A small masked image model, trained from scratch.
Model: 15.9M parameters, encoder norm rmsnorm, encoder moe soft, encoder num experts 32, encoder patch size [4, 4], encoder width 128.
Training: muon at rate 0.014, batches of 384.
Data: trained on made-up road signs on poles, 24.9 epochs.
Rows from block 11 of the encoder of a small masked image model, named by matrix and row number. Rows with one number within an expert belong to one neuron, the router's apart. Each number is 200 + 40 x the weight over its row's rms, rounded and kept within 0 to 999. All counts start at 0. After the name is the row's rms in percent of the matrix's.
After each expert's rows are labels from the 100 images, of 14848, where the router gives the expert most weight on average: "strongest on" is what is common among them. Only what is clearly more common there than usual is listed. The data: made-up road signs on poles.
# router: slot weights (encoder.blocks.11.mlp.router.weight, 32x128, trained with AdamW), inputs 64-127
# up: expert up (encoder.blocks.11.mlp.up, 32x128x128), inputs 64-127
# down: expert down (encoder.blocks.11.mlp.down, 32x128x128, transposed), outputs 64-127

# expert 24
router.24,107,204,167,208,198,241,156,216,201,151,211,81,246,202,188,139,212,204,217,226,221,143,155,206,251,203,179,159,185,166,163,230,180,190,229,223,258,184,87,172,175,182,248,267,234,181,278,143,182,207,234,253,211,213,187,197,160,200,252,187,206,167,205,206,150
up.0,093,189,169,253,265,176,236,197,175,258,212,199,333,232,213,197,158,223,241,206,170,187,236,251,187,240,219,295,241,171,192,127,192,217,272,192,235,264,234,169,177,267,281,168,187,209,198,189,271,258,234,231,203,160,267,235,187,191,167,186,228,188,166,247,157
down.0,089,162,234,109,198,191,163,191,208,133,198,214,118,114,185,245,221,156,186,205,220,197,172,202,202,248,186,149,181,197,233,220,193,274,153,167,206,182,126,202,207,237,176,213,205,163,214,217,121,196,178,139,261,247,184,262,170,224,229,218,86,212,255,173,204
up.1,101,220,214,212,228,182,121,164,198,244,187,193,199,211,194,233,176,161,221,247,210,268,146,113,226,143,252,157,231,191,183,204,178,236,202,137,305,182,142,190,122,182,129,171,172,250,145,186,254,231,141,195,160,216,187,155,226,213,143,198,239,206,188,177,115
down.1,099,225,197,167,206,248,221,137,159,94,204,218,268,217,224,233,323,189,193,176,259,182,312,189,215,161,177,220,214,137,216,220,186,220,186,257,155,243,181,186,148,246,207,223,101,114,248,188,177,182,210,239,106,201,160,205,181,210,209,192,186,202,244,194,141
strongest on: triangle sign; green rim

# expert 29
router.29,092,225,245,142,174,204,199,141,226,232,209,158,211,234,279,188,221,147,114,238,148,190,134,201,204,135,217,207,134,226,230,190,212,182,223,242,160,219,267,125,242,186,201,214,165,160,196,81,210,249,203,238,199,180,176,190,205,221,226,294,183,195,198,184,176
up.0,088,192,221,147,163,265,202,180,253,187,155,187,220,223,311,184,243,199,233,154,213,241,187,188,228,172,157,257,220,217,189,202,116,147,132,192,198,221,134,216,139,225,135,186,182,166,177,188,213,225,216,201,186,194,247,193,239,142,246,160,183,208,178,124,218
down.0,094,255,147,264,212,205,219,217,212,221,248,201,169,159,168,162,199,223,249,234,219,210,302,182,151,193,142,202,108,160,228,197,143,150,219,211,86,244,199,281,217,201,212,174,253,167,140,243,259,217,234,191,190,112,197,194,264,230,144,151,251,214,224,242,185
up.1,097,204,196,181,259,203,165,243,181,218,190,175,231,250,228,234,265,185,237,117,167,217,260,197,194,201,237,211,320,223,219,196,214,249,246,212,178,225,223,202,268,169,181,205,191,162,206,173,143,246,180,147,208,199,186,230,148,149,152,167,242,172,136,213,199
down.1,096,215,208,158,217,228,193,189,199,208,229,270,219,206,194,183,259,270,175,215,258,98,194,203,147,244,160,226,138,152,202,239,224,151,218,202,167,140,156,220,178,225,219,183,207,201,201,213,215,223,201,224,217,173,251,247,232,275,215,271,266,172,189,207,211
strongest on: hexagon sign; grey face; !

# expert 10
router.10,095,187,219,182,180,238,147,228,229,173,175,233,163,203,207,155,244,200,179,217,182,146,166,204,239,204,196,116,138,187,229,214,195,159,238,197,125,186,121,209,156,219,241,183,228,134,231,262,138,289,212,149,205,154,252,190,241,227,155,233,109,154,182,181,214
up.0,124,158,212,161,224,215,205,108,230,154,252,240,212,115,140,237,133,189,210,189,204,196,177,93,201,259,234,156,166,195,200,120,131,266,207,191,216,229,223,145,242,210,154,201,186,233,248,163,187,158,218,285,204,184,202,229,206,187,245,254,165,200,165,178,199
down.0,123,204,145,239,129,213,235,151,282,193,153,211,260,151,213,166,212,255,208,306,201,167,84,189,225,206,174,241,198,196,182,283,198,85,131,215,166,206,183,175,213,296,229,213,174,213,257,192,128,209,235,239,140,221,236,217,195,197,211,247,245,123,235,172,198
up.1,109,119,149,168,176,213,184,162,233,146,238,185,215,184,190,185,217,191,230,254,207,187,198,194,214,252,203,326,218,176,268,184,186,243,220,229,201,220,165,260,200,247,194,175,243,182,170,220,197,158,193,206,146,243,181,249,180,174,228,185,170,214,142,166,217
down.1,112,186,177,195,216,199,224,200,185,206,180,235,124,104,143,125,166,149,198,220,183,236,223,204,228,172,121,172,211,172,215,216,200,166,146,173,182,257,170,209,160,258,155,213,239,172,219,234,189,122,260,197,224,219,286,231,216,214,148,206,258,175,219,211,197
strongest on: triangle sign

# expert 15
router.15,115,222,247,228,171,260,223,181,169,213,185,178,164,209,226,192,175,214,101,232,160,238,226,189,174,95,151,170,201,216,179,167,200,233,168,177,192,223,183,197,123,231,205,289,220,175,177,168,275,209,186,255,223,141,209,203,230,209,240,159,207,221,252,259,158
up.0,099,264,193,158,191,175,216,178,223,211,197,197,219,166,179,234,241,223,146,194,266,277,184,162,218,182,183,281,210,155,221,314,201,143,146,167,134,174,131,182,124,263,196,160,141,101,229,202,207,234,172,185,184,201,248,144,246,288,152,207,185,252,125,205,251
down.0,093,157,209,189,190,255,165,225,189,165,179,187,136,145,232,186,198,158,217,230,191,146,122,242,229,199,252,150,225,250,231,96,251,260,223,220,230,185,163,154,189,212,270,248,220,262,221,170,218,190,184,182,168,227,214,246,204,122,250,184,232,222,220,176,215
up.1,085,165,166,157,167,177,205,181,130,231,167,220,153,117,183,239,203,193,220,219,260,236,157,249,178,238,129,153,261,156,214,232,214,204,151,163,164,137,169,199,187,205,222,147,252,143,258,172,283,219,166,227,170,260,186,308,241,259,199,201,216,218,199,196,166
down.1,081,190,187,265,209,222,155,188,262,216,222,203,167,245,203,172,227,191,227,158,218,212,216,91,210,178,280,283,183,253,206,192,219,238,228,223,221,250,237,202,209,271,192,197,104,277,238,203,200,220,250,233,158,162,244,141,166,192,162,207,146,180,145,166,218
strongest on: struck through; hexagon sign; white face

# expert 2
router.2,101,215,228,188,225,249,193,170,172,270,212,179,191,103,236,263,195,181,234,270,143,207,204,159,209,252,146,179,185,266,240,211,177,235,212,179,198,118,171,226,182,240,232,184,192,234,169,129,184,142,190,247,153,173,185,183,225,202,174,195,184,240,183,202,274
up.0,078,290,199,167,160,202,155,141,242,147,187,186,172,237,132,166,176,250,113,234,234,158,242,209,199,217,224,102,206,205,243,275,131,230,172,207,186,178,185,236,198,242,150,205,233,251,165,198,254,188,249,240,171,207,213,152,250,205,161,179,183,221,147,115,241
down.0,085,157,260,170,205,216,248,230,182,188,223,233,135,194,240,212,185,106,186,227,158,165,209,187,152,179,168,204,255,145,189,245,263,174,193,201,133,143,239,169,224,177,199,158,178,244,235,257,146,232,243,181,154,214,205,321,182,156,284,292,185,230,199,288,178
up.1,097,198,238,181,258,199,172,181,156,239,232,212,121,213,222,184,197,181,254,182,171,186,151,236,158,171,91,213,223,205,161,162,225,206,187,154,161,163,283,227,130,184,260,216,236,156,264,251,231,204,200,196,166,299,222,182,230,210,206,196,195,199,249,255,212
down.1,109,239,157,192,164,138,239,225,236,171,164,187,287,160,135,225,171,213,191,222,174,245,274,155,251,176,253,226,201,181,202,208,123,260,200,213,140,166,142,167,237,211,134,204,196,282,195,162,178,171,237,147,221,143,168,202,182,235,186,195,271,201,182,201,194
strongest on: circle sign; grey face; white face

# expert 19
router.19,103,260,185,161,241,179,233,199,253,245,228,215,219,244,195,197,156,176,182,238,205,221,144,197,197,235,261,212,231,158,203,202,227,234,268,207,256,193,215,208,254,200,232,187,181,177,195,102,191,138,257,191,145,171,227,112,129,219,253,227,180,193,139,146,201
up.0,014,217,183,176,220,217,138,195,276,181,208,212,243,274,227,186,226,239,145,167,109,196,259,230,226,221,183,186,174,196,137,154,182,110,164,166,241,171,199,209,187,198,214,230,249,193,234,291,222,197,266,243,219,218,287,143,158,202,140,174,151,261,158,185,196
down.0,016,255,195,212,225,146,271,166,169,179,260,132,231,134,204,300,221,249,236,146,181,255,222,180,170,196,233,192,175,201,260,204,140,201,200,258,231,213,207,265,211,170,228,182,181,246,168,215,204,192,250,171,160,169,118,185,195,121,241,212,159,193,215,265,122
up.1,097,190,211,155,184,234,248,285,243,197,182,251,206,233,171,135,169,208,160,211,235,211,240,191,165,229,123,177,177,176,237,169,147,263,207,131,221,144,180,192,134,226,143,201,195,175,191,183,229,171,255,209,235,259,171,213,251,172,155,193,268,206,192,230,235
down.1,087,168,203,184,241,239,169,114,185,166,238,181,273,178,150,253,216,193,182,227,206,209,218,184,217,148,297,195,177,199,207,162,225,221,165,197,118,210,184,264,285,123,186,130,217,198,212,208,190,241,174,259,178,190,247,234,152,200,221,155,153,212,169,195,203
strongest on: struck through; yellow face

# expert 26
router.26,105,160,192,188,234,227,153,246,279,185,222,204,183,318,178,204,270,203,234,178,156,205,241,176,226,300,218,198,192,160,186,246,207,145,209,240,227,218,130,215,212,192,202,202,215,134,254,174,139,209,219,182,261,224,122,154,192,215,185,274,247,191,148,222,210
up.0,018,238,223,176,216,211,268,249,219,193,230,241,152,178,272,195,99,217,205,188,248,122,215,198,143,199,65,145,262,220,256,126,196,158,231,164,167,239,249,229,230,202,166,135,190,201,221,249,234,219,115,152,258,195,235,205,221,236,187,209,128,146,221,244,147
down.0,019,221,177,151,250,194,148,184,146,230,267,191,234,197,255,237,263,255,165,168,190,299,155,247,217,205,278,227,208,199,214,248,134,231,130,199,255,106,163,218,161,228,187,258,208,218,194,182,149,169,285,249,160,166,251,249,156,139,220,155,265,163,178,106,224
up.1,090,159,214,116,151,212,172,277,222,245,111,171,250,186,212,154,215,148,157,239,168,176,228,246,160,194,193,174,216,156,207,193,211,174,325,198,233,161,188,145,240,313,253,189,214,236,176,256,139,195,237,209,190,223,188,204,238,233,231,279,183,220,168,213,155
down.1,088,156,198,232,235,248,207,155,166,186,274,285,118,204,204,192,204,181,207,196,257,151,181,218,229,143,204,242,172,191,218,245,203,215,84,184,203,256,150,286,122,118,169,188,179,171,232,199,221,197,161,158,172,198,248,193,131,172,104,194,195,243,195,155,250
strongest on: square sign

# expert 17
router.17,116,142,243,192,198,200,210,250,166,204,189,253,217,240,171,176,137,141,195,277,180,262,178,187,204,232,249,236,251,100,268,173,203,172,173,214,183,181,129,209,196,187,172,267,203,123,188,268,185,165,113,248,229,249,201,188,213,235,188,152,180,242,176,188,234
up.0,101,166,266,312,259,258,159,171,175,172,163,163,166,174,234,232,160,117,168,170,245,180,220,148,201,209,164,219,276,161,291,176,203,219,225,185,259,203,224,226,215,208,123,168,252,169,205,195,208,172,216,185,210,215,276,185,190,197,190,176,205,208,226,211,226
down.0,108,142,207,220,207,209,181,155,233,156,233,192,207,127,225,170,163,263,187,256,213,230,201,180,164,202,167,137,262,197,226,195,235,250,146,167,147,137,263,230,195,119,258,188,145,185,200,189,139,160,198,211,144,158,167,235,163,203,62,194,249,222,132,182,202
up.1,112,155,107,271,236,235,212,228,199,191,240,159,231,134,181,178,204,169,262,177,134,158,168,179,211,248,258,197,174,138,263,223,235,234,118,216,184,183,124,184,177,240,155,177,180,168,203,214,256,196,267,139,167,133,225,154,222,221,267,172,202,245,242,292,216
down.1,107,216,224,203,203,175,217,206,179,196,164,301,246,196,146,190,195,246,199,221,256,228,154,188,244,206,193,268,249,203,117,171,277,177,196,220,229,239,220,158,141,176,218,243,192,220,207,253,241,179,221,142,206,227,223,157,198,213,172,220,279,138,151,153,191
strongest on: white rim

# expert 22
router.22,090,215,187,225,166,199,191,144,263,172,191,238,186,199,198,81,256,114,220,187,228,159,208,213,228,256,236,271,286,165,259,254,198,161,258,187,127,220,165,210,234,210,224,147,170,185,216,214,145,180,220,216,229,266,177,178,215,152,284,266,207,215,142,80,174
up.0,013,177,242,221,154,250,197,210,156,141,202,192,172,201,192,158,172,118,149,165,194,280,122,246,150,281,234,269,145,185,253,168,164,199,228,211,134,147,212,164,245,176,200,145,217,230,161,148,218,283,160,125,163,224,172,202,134,177,215,211,250,168,262,240,176
down.0,014,116,107,165,205,148,204,184,245,163,179,218,242,160,175,271,209,169,188,91,272,136,150,185,225,202,177,168,177,221,171,220,241,129,209,232,229,186,192,214,191,226,215,275,224,246,252,271,244,204,238,236,182,170,233,203,203,190,263,259,177,211,150,178,233
up.1,124,252,201,245,283,237,182,190,268,186,228,169,248,155,182,168,131,233,199,211,239,252,195,143,128,157,260,143,158,211,195,182,186,219,227,211,238,202,216,136,163,213,239,284,277,190,205,126,193,232,224,343,196,190,239,122,220,147,165,200,205,183,212,151,216
down.1,126,193,113,176,153,175,238,176,204,199,164,171,216,167,162,246,183,190,268,256,258,248,199,263,218,150,198,195,246,148,186,251,175,159,258,149,175,220,245,234,211,243,196,173,118,245,166,219,158,218,218,175,172,185,157,200,215,263,210,245,181,178,208,248,185
strongest on: triangle sign

# expert 7
router.7,092,239,189,302,182,188,238,238,180,219,193,217,131,278,167,161,199,153,191,233,246,248,209,201,237,269,250,266,231,177,215,149,159,250,220,237,251,140,192,196,196,173,247,288,188,199,187,187,228,225,173,156,221,165,209,189,201,252,207,227,224,267,165,113,179
up.0,089,173,119,211,223,157,211,169,217,207,239,193,267,204,176,277,208,232,182,172,185,265,215,183,227,282,253,223,191,193,85,192,252,273,251,233,200,220,218,183,224,157,125,179,174,219,189,192,184,184,209,225,219,250,197,160,185,229,263,199,164,204,223,193,132
down.0,074,197,217,201,259,201,234,192,231,129,181,177,218,171,188,197,215,112,171,153,186,159,216,301,139,204,196,179,258,179,247,235,216,215,143,205,226,144,229,203,190,133,217,201,183,211,195,266,201,121,156,193,213,115,182,234,226,248,194,186,211,294,169,244,181
up.1,111,163,215,202,147,209,224,176,167,205,205,181,298,251,155,180,280,234,205,168,211,127,236,158,184,205,196,207,162,182,186,204,225,186,140,203,105,198,178,255,278,170,148,137,261,102,209,170,151,266,219,201,185,171,173,218,183,240,191,211,271,223,193,210,186
down.1,107,118,149,176,257,230,160,269,184,176,211,153,117,245,187,198,256,233,142,287,224,255,137,232,239,233,181,234,177,224,285,228,188,169,102,174,203,245,243,174,182,277,225,251,136,306,210,123,231,186,246,226,176,195,212,196,173,229,204,254,134,175,227,210,196
strongest on: triangle sign

# expert 30
router.30,103,164,178,224,157,258,216,234,229,260,187,209,234,212,254,131,204,150,190,252,209,211,210,194,249,223,219,180,156,187,295,228,196,118,202,248,266,245,235,214,274,179,233,180,145,179,139,177,196,262,158,132,135,220,186,242,226,155,221,339,184,230,236,182,209
up.0,090,157,288,243,226,184,151,185,185,189,206,236,229,207,143,253,244,232,193,181,142,233,231,205,151,242,198,232,258,166,172,215,232,211,226,192,285,136,239,241,220,269,155,167,187,209,290,151,210,166,172,140,139,180,275,153,212,238,246,182,155,252,191,214,222
down.0,085,223,168,154,205,270,163,208,204,209,222,235,164,217,223,148,254,227,201,177,198,250,176,183,193,140,152,171,210,222,235,161,232,210,120,162,202,270,190,141,164,184,182,133,242,213,217,230,178,255,243,171,221,177,265,225,242,197,225,169,198,221,197,183,150
up.1,011,186,246,244,161,161,175,238,154,228,235,161,323,245,208,284,183,264,195,213,244,176,230,123,175,236,148,198,208,164,186,159,222,152,215,206,244,273,191,183,253,153,137,208,205,201,169,71,148,162,237,183,245,178,148,186,150,207,200,155,177,172,224,183,196
down.1,015,169,250,193,161,134,168,172,227,195,219,235,185,202,217,235,204,227,232,158,126,199,270,298,243,273,257,210,206,239,181,206,191,213,276,250,242,204,181,268,144,141,215,277,146,176,156,241,203,214,226,231,203,205,144,211,279,218,222,205,182,200,191,158,259
strongest on: hexagon sign

# expert 16
router.16,099,250,277,189,183,110,183,156,242,183,162,162,203,212,197,114,217,134,157,274,240,202,186,215,194,170,204,167,218,186,249,209,185,157,251,238,102,226,227,228,241,180,239,116,222,160,188,140,135,157,141,202,206,195,187,205,200,169,183,161,217,214,139,153,210
up.0,097,235,240,216,178,187,177,188,220,140,163,171,170,203,136,259,204,231,216,226,169,183,226,138,184,109,194,249,235,217,143,208,241,204,194,184,199,106,214,114,154,203,242,162,194,157,128,261,285,198,196,240,206,228,254,182,231,186,223,242,202,235,192,182,168
down.0,095,218,161,143,224,129,219,255,161,187,165,291,295,207,200,140,169,166,190,160,168,197,170,194,184,284,201,197,259,186,201,193,240,165,179,218,221,226,253,228,283,254,210,171,247,230,300,175,136,246,236,223,144,201,182,214,186,231,174,164,229,214,199,239,216
up.1,092,145,208,189,227,222,212,194,247,203,253,208,201,248,119,183,140,236,249,220,113,149,225,232,249,189,199,157,279,251,230,199,179,262,202,191,144,167,222,173,239,218,149,200,241,232,297,270,251,124,220,170,193,185,121,208,159,184,244,116,199,182,188,215,220
down.1,099,253,172,196,165,195,222,171,170,162,216,189,197,157,212,260,210,175,200,158,220,228,275,194,147,157,209,208,182,176,194,163,234,230,166,156,288,219,124,213,225,173,219,163,195,182,168,166,164,279,195,204,237,298,197,201,239,195,144,245,219,230,290,200,188
strongest on: triangle sign

# expert 0
router.0,092,155,207,209,203,231,194,198,141,209,172,253,221,199,187,152,251,169,219,283,235,151,123,183,219,201,167,205,239,178,198,206,197,181,241,222,284,131,166,241,208,192,199,285,189,214,199,170,197,215,153,214,216,232,217,188,202,193,248,270,212,176,235,208,201
up.0,106,240,184,216,151,230,193,162,210,221,184,240,224,192,213,303,172,184,198,182,196,261,238,229,239,225,139,232,217,127,232,186,173,200,167,183,119,272,176,157,211,186,242,258,204,159,250,149,231,229,143,126,239,217,219,179,188,168,205,161,162,231,133,215,255
down.0,098,120,206,260,219,209,219,177,160,206,202,217,178,124,195,130,203,170,211,232,268,98,181,164,143,128,192,199,207,216,205,256,198,207,203,178,285,178,154,100,219,220,242,181,108,190,197,237,201,210,188,193,159,200,245,165,245,184,215,205,237,226,236,229,154
up.1,095,227,178,191,200,212,217,167,262,181,149,188,188,182,241,122,172,181,169,245,268,231,208,220,177,204,214,313,133,189,206,154,194,136,176,172,187,174,252,210,239,205,209,160,167,214,192,206,243,246,197,307,126,215,180,173,198,204,134,269,151,167,196,146,242
down.1,099,213,166,206,197,200,223,194,119,187,238,178,212,115,193,240,150,230,207,186,164,154,164,186,192,267,228,133,214,225,159,224,131,151,181,168,256,215,142,224,230,186,290,122,219,162,189,156,189,196,185,203,181,192,277,180,217,250,285,121,214,154,212,123,155
strongest on: triangle sign; struck through

# expert 3
router.3,096,246,166,200,193,168,209,163,159,210,228,144,132,187,218,264,208,258,240,189,146,275,233,171,218,208,244,156,217,223,139,178,214,239,199,261,266,170,265,225,251,207,193,160,140,284,193,258,230,236,276,269,170,216,194,188,253,258,223,269,173,144,225,216,214
up.0,095,165,186,222,213,218,266,120,267,219,229,206,184,244,214,266,182,273,211,151,145,217,181,223,162,289,235,180,139,171,259,210,182,244,174,162,218,169,172,239,158,222,204,187,155,256,210,164,179,242,208,137,196,177,178,198,133,212,216,245,187,201,267,185,275
down.0,099,275,157,123,177,233,144,228,161,149,188,164,288,112,159,202,185,241,191,213,126,184,243,119,115,167,221,233,200,127,225,210,259,216,203,209,188,251,173,152,242,215,154,159,275,166,293,255,209,148,211,157,136,275,188,240,224,208,236,191,200,263,260,186,191
up.1,102,145,279,171,188,162,223,141,122,192,180,206,254,183,143,205,271,206,250,198,305,233,241,195,216,254,197,231,137,195,200,159,237,191,201,153,195,154,126,189,235,195,264,216,192,222,243,169,204,144,124,174,272,211,263,233,175,199,155,238,269,264,263,169,177
down.1,093,186,161,234,173,157,138,268,226,283,219,253,159,259,215,237,112,156,217,198,166,225,149,181,202,182,222,219,225,168,198,242,240,221,188,202,221,208,202,207,115,287,180,169,208,114,204,205,236,217,244,134,215,176,131,135,193,269,223,190,195,193,139,121,259
strongest on: black rim

# expert 14
router.14,103,209,157,153,167,183,139,180,200,231,213,219,195,223,206,223,220,196,216,172,147,176,191,266,193,224,251,320,131,159,183,135,229,159,230,260,159,217,280,246,172,225,138,168,185,171,212,209,207,227,177,244,218,133,182,213,281,189,165,242,182,231,156,198,208
up.0,121,206,212,229,137,215,173,259,237,232,169,179,203,255,245,263,152,256,182,184,189,185,229,213,206,168,185,187,259,236,225,262,226,280,225,211,240,177,207,243,99,183,214,205,238,34,181,230,246,162,228,270,207,222,217,213,266,215,221,153,298,214,213,224,218
down.0,116,233,169,205,217,280,177,181,172,139,200,201,205,159,159,197,206,195,249,184,215,181,177,199,147,258,195,192,165,159,209,162,205,165,126,188,135,181,202,120,286,189,223,190,135,229,196,139,206,241,188,122,235,195,159,243,182,256,217,230,179,247,172,166,156
up.1,098,209,183,137,209,209,165,184,181,230,174,206,164,186,203,155,146,193,207,264,148,198,175,238,193,247,230,172,171,222,191,280,237,162,222,144,195,242,219,148,219,195,207,131,149,203,174,250,235,200,197,187,226,213,185,169,167,185,212,122,269,54,190,194,249
down.1,090,191,210,212,132,194,216,191,214,140,153,221,217,164,237,159,258,264,226,189,247,174,208,151,191,162,232,192,195,188,265,116,221,223,184,198,272,169,217,112,223,196,225,250,138,182,223,194,135,242,165,247,232,203,183,224,147,249,173,302,150,240,242,149,216
strongest on: hexagon sign; blue rim

# expert 25
router.25,094,193,169,130,230,143,219,251,204,171,159,264,190,215,177,218,261,285,201,165,153,192,145,205,211,143,209,198,178,268,195,251,189,225,251,169,214,225,175,268,159,234,209,221,212,254,171,149,199,270,183,172,201,174,173,176,198,177,94,189,215,114,163,181,196
up.0,078,203,164,230,173,238,227,117,132,273,108,208,247,184,271,145,183,192,170,193,140,208,276,212,145,164,292,158,179,202,143,215,216,198,150,296,185,274,174,173,202,226,245,189,160,204,157,231,177,185,159,208,172,130,195,192,133,182,140,248,215,180,205,302,218
down.0,090,219,216,198,201,179,178,172,199,224,186,165,157,213,169,193,213,134,181,228,192,200,198,216,136,186,167,211,183,263,219,237,236,200,185,156,228,177,277,225,136,184,219,174,183,191,191,254,170,198,185,205,233,223,200,191,202,213,198,172,295,301,185,139,182
up.1,101,133,196,193,197,243,155,217,248,207,241,164,168,207,224,226,213,221,109,226,196,242,217,120,175,225,250,159,126,257,234,216,197,190,226,149,261,165,204,194,184,190,180,212,175,188,266,280,257,141,238,194,211,244,221,260,239,213,151,200,221,130,129,195,185
down.1,099,196,168,247,153,141,202,181,164,225,162,177,203,206,211,212,124,163,240,193,235,176,180,267,150,237,169,243,216,161,202,190,260,178,203,253,217,185,204,219,260,227,203,258,229,179,195,158,163,261,228,233,200,216,230,217,158,180,200,186,212,186,233,169,135
strongest on: grey rim